python train.py --spec_augment=true --win_length=400 --depths=[1, 1, 1, 1] --rnn_residual=true --max_precond_dim=512 --max_steps=2300 --weight_decay=0.3
Rows from block 3 of a small sound classifier, named by matrix and row number. Each number is 128 + 24 x the weight over its row's rms, rounded and kept within 0 to 255. All counts start at 0. After the name is the row's rms in percent of the matrix's.
After each channel's rows are labels from the 100 clips, of 14976, where the channel reaches its highest value: "loudest band" is the band of the loudest frequency at the time of the peak. Only what is clearly more common there than usual is listed. The data: synthesised imitations of 52 everyday sounds, one a clip. In brackets: how many of the 100, against the usual share in percent.
# conv: width-5 conv, stride 2 (model.blocks.3.conv.weight, 128x128x5, each kernel summed), inputs 0-127

conv.42 089 [ 89 134 136 134 141 110 116 127 134 139 137  98 144 116 131 130 105 142 113 156 122 123 135  75 105 121  99 154 135 150 105 169  92 131 107 208  91  88 151 119 115 113 142 139 114 103 119 122 101  91 133 125 113 151  92 121 119 145 197 144 156 143 123 172 149 186 100 160  91 120 127 139 154 112 115 148 113 142 147 136 113 149 121 117  99 129 127 111 146 115 129 146 153 130 137 140 159 112 135 121 137 111  96 106 143 140 151 153 121 177 194 144 140 135 118 104 112 104 181 107 119  73 139 128 126 133 165 126]
loudest band: 4000 to 8000 Hz (32 vs 13.1)

conv.96 095 [ 89  86  98 144 135 123 132 111 138  10 154 143 103 130  98  86 134 121 141 121 170  92 124 120 127 181 160  89 108 122 121 130 123 171 136 123 132 120 138 129 143 137 137 131 153 122 130 134 131 147 123 130 109 118 112 120 151 105 166  99 118 138 129 113 104 145 110 129 150 131 127 137 117 153 138 113 112 153 122  66 127 112 146 167 157 136 102 148  98 119 170  98 142 125 128 107 159 146 142 118 147 120 127 111 121 103  95 132 150  94 163 109 126 105  80 112 154 127 128 122 115 135 182 153 140 172 141 116]
loudest band: 4000 to 8000 Hz (32 vs 13.1)

conv.62 099 [132 135 155 146 119 139 128 125 137 122 121 126 102  90 105 160 176 134 116 103 102 148 143 131 126 131 116 123 134 143 140 135 151 166 134 107 127 134 131 150 116 135 118 106  67 196 138 134 120 188 184 150  96 221  63 144 226 130 140 121 126 107 126  66 119 119 164 120 137 148 135 113 133 129 142 140 119 124 176 133 130 127 133 123 175 161 135 131 133 121 135 127 110 132 122 130 121 102 129 137 125 104 114 124 142 142 127 157 135 107 109 128 132 127 131 129 128 122 102 134 138 141 148 132 144 107 147 154]
loudest band: 2000 to 4000 Hz (30 vs 9.2)

conv.16 088 [128 127 159  84 124 165 138  96 145 139 113 138 113 172 115 154 130 107 157 113 123 105 139  91  91 135 116 114 154  98 109 142 108 147  76  89 117 135 129 131 123 105 136  99 119 100 179  96 101 141 161 128 167  65 112 108  86 133 138 127 155 133 143 137 111 125 107 116 144 114  94 132 152 111 126 129 146 104  94 133 125 120  94 126 169 140 140 129 126  86 124  67 103 131 119 111 157 116 137 112 144 124 120 129 131 140 167 157 120 129 113 118 128 119  38 141 153 153 133 114 122 150 136 111 167  86 160 133]
loudest band: 4000 to 8000 Hz (38 vs 13.1)

conv.110 103 [110 122 126 147 154 150 129 160 127 121 154 166 112 103 129 146 137 129 135 130 104 136 115 144 235 104 136 120  95 124 123 114 136 149  98  92  83 120 137 123 155 101 126 126 135 118 140 127 130 118 137 114 145  94  70 109 130 135 128 134 133 141 154 102 135 173 133 128 144 144 127 155 129  99 175 107 124 135 113 145 166 140 117 176 110  89  85 132 120 117 145 129 129 142 127  98 140 131 143  95 126 137 147 124 170 131 122  99  80 145 120 123 120 146 120 157 141 135 130 148 175 154 191 161  80 124 131  74]
loudest band: 500 to 1000 Hz (35 vs 16); 1000 to 2000 Hz (30 vs 12.4)

conv.20 093 [125 122 134 153 142 166 135 112 126 167 155 171 128 101 145 134 112  92 127 171 102 207 145 161 120 168 158 145 137 153 134 138 186 136 105  75 176 122 135 103 162  86 146 135 136 134 110 127 148 130 150 122 108  94 103 113 126  91 143 124 119 124 123  81 128 156 130 119 141 153 136 116 146 159 127 119 169 119 165 128 100 149 123 126 150 117 161 157 111 118 135 152 109 145 152 172 132 133 142 121 170 129 141 115 117 133 152 116 149 174 114 140 134 147 106 120 144 112 154 123 162 115 102 145 139 177 148 174]
loudest band: 1000 to 2000 Hz (36 vs 12.4)

conv.4 083 [126 158 136 146 112 101 101 153  91 107 113 121 122 136 104 118 131 126 111 114 117 139 148 193 149 146 110 162 126 122 129 135  83 161 112  89 177 100 138 141 125 115 135 106 122 153 127 158 116 150 109 122 114 107  91 147 112 164 139 122 208 131 107  94 131 130  85 117 123 124 158 124 137 174 135  94 164 145  89 141  93  72 142 120 129 134 139 122 145 104 148 116 117 159 136 147 123 158 126 142 131 147 106  88 113 134 105 178 145 154 126 120 115 130  96 103 156 129 114 118  89 148 159 131 182 123 118 168]
loudest band: 4000 to 8000 Hz (38 vs 13.1); 2000 to 4000 Hz (25 vs 9.2)

conv.102 122 [129 142 122 146 123 142 117 119 129 143 109 133 122 101 113 125 145 134 126 117 127 160 136 106 123 136 151 151 113 122 128 148  93 119 121 163 148 135 113 130 130 128 104 118 125 128 142 148 115 107 140 101 116 156 255 110 151 152 131 132 110 132 109 208  95 151 134 133 114 131 155 118 122 114 124 127 166 130 144 138 118 153 131 105 147 136 123 155 136 126 138 139 127 129 124 121 128 117 137 134 133 124 137 121 130 134 135 104 147 131 130 140 146 126 109 146 160 116 133 142 119 127 103 131 114 124 112 156]
loudest band: 500 to 1000 Hz (45 vs 16); 250 to 500 Hz (33 vs 10.6)

conv.7 083 [124 136 110 149 115 109  94 133 122 141 138 138 156 110 129 122 140 161 102 158 153 112 141 133 141 156 137 108 115 132 150 115 139 119 127 142 118  97 102 133 131 142  80  86 131 107 146 156 120 132 123 124 128 150 183 132 121 114 108 107 128 162 128 195  50  98 129 115 122 115 179  94 141 112 128  99 111 188 136 157 123 128 160 146 157 126 153 157 119 110 141 132  97 168 117 129 140 150 126  78 109 112 141 181 126 128 133 134 182 131  99 127 145 150  85 115 132  94 120 137 161 101 171 123  84 122 145 107]
loudest band: 500 to 1000 Hz (55 vs 16)

conv.75 107 [122 114 102 135 145 159 149 155 133 137 141 133 144 103 142 105 125 139 128 139 124 134 121 138 119 132 154 157 136 119 113 122 130 140 162 211 133 119 131 126 135 151 123 174 126 128 120 108 149 111 100 123  74 112 180 137 152 142 119 133 112  78 133 177 141 126 103 112 137 117 103 133 148 112 186 183 150 172 135 149 173 151 125 128 134 123 140 119 128 141 111 201 142 139 142 123 129 138 111 142 135 127 142 170 142 129 138 116 141 178  83 136 141 130 203 174 112  97 126 121 149 174 133 137 113 139 127 136]
loudest band: 1000 to 2000 Hz (60 vs 12.4)

conv.73 095 [124 160 162 163 153 136 127 106 106 125 122 144 100 120 153 127 123 131 135 149 138 116 150 120 153 138 134 114 129 137 130 116 159 133 121 130 161 103 128 140 145 141 108  99 110 145 153 212 165 124 130 145 152 134 150 102 134 136 181 113  93 125 124 115 188 130 167 134 146 118 128 128 121 122 122 131  97 121 186 102 113 145 128 186 121 126 106 156 101 123 117 178 120 140 111  61 163 111 133 140 128 141 115 142 124 125 135 112 189 159 112 121 156 126 120 117 115 141 165 139 164 143 151 177 108 126 184  98]
loudest band: 500 to 1000 Hz (35 vs 16)

conv.76 104 [126 107 102 114 123 165 137 126 117  88 140 138 101 151  84 113  86 133 136 143 141 131 156 150 130 124 139 126 117 121 144 124 119 134  97 209 137 121 152 140 114 103 147 165 118 113 130 111 132 140 147 154 104 132 249 104 123 133 137 148 152 140 119 185 134 123 112 153 159 121 182 124 129  94 116 136 169 130  89 144 168 142 141 104 159 129 121 138 117  94 135 164 112 144 135 109 134 108 130 143 127 139 130 133 128 115 123 144 135 129 137 119 110 128 179 148 146 114 151 175 106 130 155 127 164 140 123 149]
loudest band: 250 to 500 Hz (26 vs 10.6)

conv.71 090 [105 167 108 142 135 130 119 113 135 112 132 125 136 169 134 175 116 138 164 135 116 148 120 167 153 148 112 125 137 113 151 135 139 111 126 124  83 124 118 108 106 123 185 104 105 105 118 139 125 164 105 133 163 112  86 117 192 139 107 117 149 112 162 116 129 137 120 120 172 129 153 163 131 131 135 147 139 113 101 135  90 131 126 174 169 102 136 130 118 127  78 153 160 135 116  99 149 155 128 136 156 154 119 185 106 175 131 112 118 128 144 122 100 161 151 159 116  97 139 146 170 114 109 125 156 146 201 131]
loudest band: 500 to 1000 Hz (38 vs 16)

conv.12 094 [132 103 122 126 136 103 137 113 126 125 103 110  95 125 111 163 142 156 143 180 154 110 141  75  96 130 208 140 123 114  94 123 117 124 113 149 161 122 105 145 125 139 128 126 123 134 133 167 126 124 132 118 163 114 153 106 115 127 128 119 126 130 153 117 165 108 102 111 102 110 134 128 125  58  70 131 152 154 145 175 118 152 126 154 141 164 140 148 105 147 129 183 120 127 155 171 140 120 134 117  95 139 110 162 108 101 124 158 142 169 110 139 185 130 173 107 113 107 131 115 112 130 158 168 107 115 129 150]
loudest band: 500 to 1000 Hz (39 vs 16); 1000 to 2000 Hz (32 vs 12.4)

conv.23 080 [145 127  84 153 125 136 121 151 119 124 135 156 152 134 120 126  90 152 128 137 132 104 141 123 117 183 100 117 115  84  78 138 145 140 121  89 136 147 109 136 124 117 145 117 125 161 150 102 113 111 160 134 144 146 115 146 161  95 172 155 149 130 121  47 120 117 132 134 142 121 111 136 127  91 123 127 182 119 141  96  84 134 144 102 115 112 103 156 156 130 169  91 130 128 142 116 131 123  89 146 120 152 112 128 124 124 144 110  95  82 105  47 131  97 135 121 106 140 123 113 132 113 136 136 159 179 126 170]
loudest band: 2000 to 4000 Hz (33 vs 9.2)

conv.60 118 [105 147 118 104 114 152 134 122 148 140 132 107 140 128 158  96 148  88 113 159 140 100 135 138 106 119 123 156 140 127 130 140 132 135 129 155 140 122 105 141 141 167 143 131 145 120 123 130 121 130 116 146 106 120 244 115 141 142  87 141 127 131 118 242  97 154 119 167 126 184 117 184 119 138 137 144 184 147 139 105 109 124 137 137 103 130 135 117 155 130 124 149 149 121  96 109 130 134 133 135 149 116 102 138 129 143 145 123 126 130 146 143 114 153  78 125 132 133 116 144 109 138 109 107 101 130 143 157]
loudest band: 500 to 1000 Hz (71 vs 16)

conv.118 109 [158 140 126 190 130 135 110 138 117 144 162 137 117 125 120 157 136 153 138 153 153 148 158 133 172 119 163 115 141 162 146 133 133 125 124  59 117 125 143 111 176 103 122 125 141 135 117 138 129 153 140 113 131  59  62 105 162 130 141 119 113  92 122  71 122 150  81 150 162 120 121 116 150 101 106  80 116 166 112 130 121 147 159 172 129  86 113 133 129  94 118 126 122 121 124 128 118 137 149 104 128 166 127 134  89 127 116  85 159  91 126 148 140 126 160 103 117 132 140 142 138  95 128 126 125 113 167 139]
loudest band: 250 to 500 Hz (28 vs 10.6)

conv.85 104 [119 122 140  80 125 130 120 128 103 102 138  68 127 168 150 114 105 127 136 132  98  88 131 175 180 104  84 132 173 142 106 141 140  96 137 181 112 140 149 124 137 155  94 132 143  86 123 116 128 150 133 195 160  94 127 131 112 126 162 149 156 105 142 163 126 112 152 103 142 159  95 156 132 110 132 168 160 157 116 138 108 130 131 142 135  82 151  93 138 115 108 143 127 176 155 143 123 126 111 132 103 103  97  94  98 164 117 111 123 131 147 102 125 107 128 151 114 124 122 148 125 133 109 106 149 102 160 133]
loudest band: 500 to 1000 Hz (77 vs 16)

conv.111 080 [117  47  80 121 122 143 186 134 147 135 136 175  86 120 115 126 136  89 134 134 141 126 118 130 112 129 145 143 119 144 181 136 140 123 150 145 104 127 133 127 156 123 162  94  97 137 113 139 145 130 129 179 104 145 123 115 131 141 106 128 113 110 134  65 112 149 120 129 132 118  80  85 135 111 128 118 103 122 126 137 140 158 127 158 129 139  83 115 127 129 120 166 134 147 124 103 151 155 158 122 165 128 131 163 111  98 110 119 149 126 143 123 132 160 110 114 157 121 120 174  75 111 181  76 127 105 138  94]
loudest band: 500 to 1000 Hz (52 vs 16)

conv.122 098 [124  85 109 105 158 155 164 154 138 157 163 142  93 151 136  98 124 113 139 147  88 127  97 130 107 154 171 122 102 132 165 114 149 127 130 100 135 159 136 135 185 114  86 154 163 144 145 124 124 117 116 156 100 154  90 152 157 177 123 167 120 121 139  90 112 159 115 149 141 133 127 134 115 139 140 164 128 135  90 196 154 107 140 120 143 116 130 115 124 126 141 129 116 115 160 124 118 126 139 109 137 159 128 125  79 101  65 147 107 118 163 125 113 151  88 156 115 124 150 152 135 177 142 118 131 150 119 158]
loudest band: 4000 to 8000 Hz (33 vs 13.1); 2000 to 4000 Hz (32 vs 9.2)

conv.10 106 [119 133 127  96 133 162 109 158 151  79 134 141 116 141 141 108 119 185 112 153 137 164 136 179 124 112  78 113 145 107 158 130 110 134  93 177 135 129 115 141 138 155 123 125 177 108 116 123 142 100 177 127 139 161 195 151 129 114 141 150 131 139 141 219 152 138 130 117 129 166 129 122 138 119  92 158 146 145  79 151 108 139 148 123 144 141 134 143 125 144 113 143 118 155 127 129 119 119 126 133 103 132 124 171 170 149 123 133 129 111 116 134 128 110 102 167 156 136 150 141 130  81 128 146 122 137 111 174]
loudest band: 500 to 1000 Hz (52 vs 16); 1000 to 2000 Hz (37 vs 12.4)

conv.88 095 [ 95 169 109  92 121 136 132 101 109 144 174  99 101 130 175 125 115 123 138 106 149 149 120 151 138 123 147 151 150 128 107 125 119 155 171 154 167 153 122 126 137 143 147 105 120 101 114  90 145 132 113 155 128 132 109 153 141 135 126 144 113 125 148 140 116 127 146 113  80 130  92 146 161 113 126 129 121 106 182 124 121 147 128 102 147  65 116 159 131 128 121 155 145 142 129  69 113 129 123 175 121 112 138 169 123 157 155  83 155 113 129 124 124 145 135 133 129 165 131 163 194 114 144 115 128  53 141 167]
loudest band: 250 to 500 Hz (28 vs 10.6)

conv.15 088 [129 133 126 131 160 121 111 167 103 134 151 121 169 141  83 142 130 118 123 134 131  94 144  95 115 118 101 168 121 117 126 137  89 125 154 102 137 123 138 155 135 121 117 133 163 204 137 114 154 139 103 109 126  97  43 178  94 119 145 142 115 170 121 108 160 179 110 178 137 139 109 115 130 130 109 153 138  75 112  82 149 117 112 146 131 143 102 162 128  82 123 103 137  89 129 125 141 117 108 125 152 118 114 123 119 166 117 142 122 103 143 137 137 151 118  98  96 120 149 117 106 130 137 127 174 121 106 143]
loudest band: 4000 to 8000 Hz (45 vs 13.1); 2000 to 4000 Hz (32 vs 9.2)

conv.93 090 [128 139 122 140 119 127 121 109  82  94 126 102 123 194 131 111 121 142 115 124 118 119 128 149 183 149 185 147 115 122 139 149 135  97  95 133 132 135 118 121 126 162 146 116 116 101 134 146 105 123 135 164 131 140 104 151 140 108 182 112 141 140 126 107 157 151 125 115 116 128 115 199 147  98 120  95 129 172 158 104 112 165 151 112 152 169 153 132 143 121 113 139  62 137 169 158 116 130 151 201 158 118  97 108 120 146 137 139 110 132 147 134 128 132 118  75 131 177 122 128 137 120 114 130 104  95 138 129]
loudest band: 500 to 1000 Hz (41 vs 16)

conv.32 098 [134 104 112 110 114 119 136 143 107 137 130 121 115 210 124 218  83 145 156 151 103 100 117 118 136 155 113 141 140 139 164 111 157 123 124 151  96 150 142 148  96 133 122 192 139 204 149 117 124 125 136 108 118 160 142 152 167 145 141 115 134 142 118  94 130 128 126 156 118 126 105 112 117 134 122 169 123 121 134 203 132 120 130 100 100 113  91 111 131 117 137 119 131 159 152 129 131 126 124 131 130 114 126 131 111 109 130 185 105 164 120 126  95 151 143 130 138 117 148 155 125 108 159  99 122 144 146 138]
loudest band: 4000 to 8000 Hz (42 vs 13.1)

conv.92 116 [142 155 145 134 109 176 116 128 136 111 139 133 152 171 125 127 124 142 122 103 150 121 123 153 124 145 123 121 152 155 140 115 127 110 129 145 154 143 149 131 124 122 158 144 143  73 100  66 130 146 122 143 133 126 179 146 141 141 141 131 117 131 135 193 131 115 127 115 123 109  95 136 117  95  99  75  90 159 112 117 147 125 122 119 124 209 120 112 182 135 141 104 124 136 113 164 144 125 136 136 121  97 149 119 146 148 164  93 130  85 145 119 151 159 105 125 133 121  81 123 114 137 149 126 113  49 138  83]
loudest band: 2000 to 4000 Hz (39 vs 9.2)

conv.77 107 [152 112 119  91 158 112 119 157 128 122 110 116 103 159 109 136 106 111 149 119 125 126 137 152  77 179 121 133 144  91 124 163 137 129 121 121 145 108 103 153 174 163  63 147  92 141 108 123 158 114 165 159 114 162 124 105 142 147 220 151 118  94 100 109 122 150 137 126 112 119  80 144 113 120 135 169  94 167 156 152  99 123 142 123 142 136 122  98  75 139 140 115 116  96 141 127 134 145 125 120 118 127 136 115 129  83  81 136 116 164 150 109 123 114 125 128 124 114 122 160 159 120 115 132 129 138 125 159]
loudest band: 4000 to 8000 Hz (42 vs 13.1)

conv.25 087 [112 133 156 134 157 115 108 124 153 113 167 116 145 133 138 169 136 133 153 193  74 147 137 133 123 139 130 162 130 111 100 156 128 161 134  41 120 130 104 121 147 113 158 113 125 155  99 130 127 159 126 167 144 134 116 143 204 126 124 136 129 121 121 145 178 131 139 138 180 135  92 141 141 145 150 149 147 100 150 167 121 170 160 135 122 118 130 177 113 120 120 108 151 135 138 105 114 132 153  89 126 151 111 113  94 139 174 176 114 141 137 120 109 146 148 104 143 139 129 115 118 135 122  99 141 119 140 160]
loudest band: 4000 to 8000 Hz (37 vs 13.1)

conv.33 126 [103 114 165 124 131 165 117 127 154 119 150 133 147 100 135 169 110  75 143 142 112 185 113 177 156 156 118 130 168 117 111 130 143 126  92 125 144 124 127 142 142  95 151 119 133 116 128 109 127 116 152 136 136 132  95 140 148 140 144 146 153 118 123  96 165 152 151 137 139 120 161 117 135 190  97 112 155 162 106 127 124 122 124 123 141 126 153 144 110 125 126 125 121 147 133 113 122 130 121  43 111 121 128 145 130 158 146 180  85 100 172 147 112 138 109 143 110 148 129 157 119 156 184 144 123 144 163 194]
loudest band: 4000 to 8000 Hz (47 vs 13.1)

conv.94 122 [138 108 107 174 150 100 127 128 114  79 118 141 116 129 129 153 167 125 131 119 118 118 130 100 114 138 132 143 169 116 114 123 211 125 127 141 127 116 114 127 117 109  86 107 116 196 143 154 131 172 131 131 144 255 179 131 131 132 109 124 122 143 129 157 104 138 186 128 107 154 147 136 154 164 128 156 136 136 157 122 131 111 156 143 142 107 157 145 135 117 140 129 122 134 127 150 113 140 127 103 125  78 110 124 132 139 158 141 117 144 134 132 129 139 116 150 122 154 120 126 104 127 119 137 137 124 136 131]
loudest band: 1000 to 2000 Hz (61 vs 12.4)

conv.27 134 [137 125 129 111 138 140 127 126 155 119 131 112 123 109 134 146 117 111 135 124 126 113 115 117 145 129 124 147 120 105 128 142 117 105  94 190 135 155 127 125 153 125 132 140 154 143 135 111 132 115 132 150 128 140 255 131 148 141 139 129 163  92 154 216 143 114 162 153 130 109 133 122 141 122 141 129 220 161 126 137 102 144 116 126 107 118 118 134 137 130 128 163 114 134 113 109 127 104 125 126 163 134 138 137 134 111 140 147 121 149 131 150 114 131 157 156 146 121 126 132 134 114 163 125 133 126 114 168]
loudest band: 250 to 500 Hz (55 vs 10.6)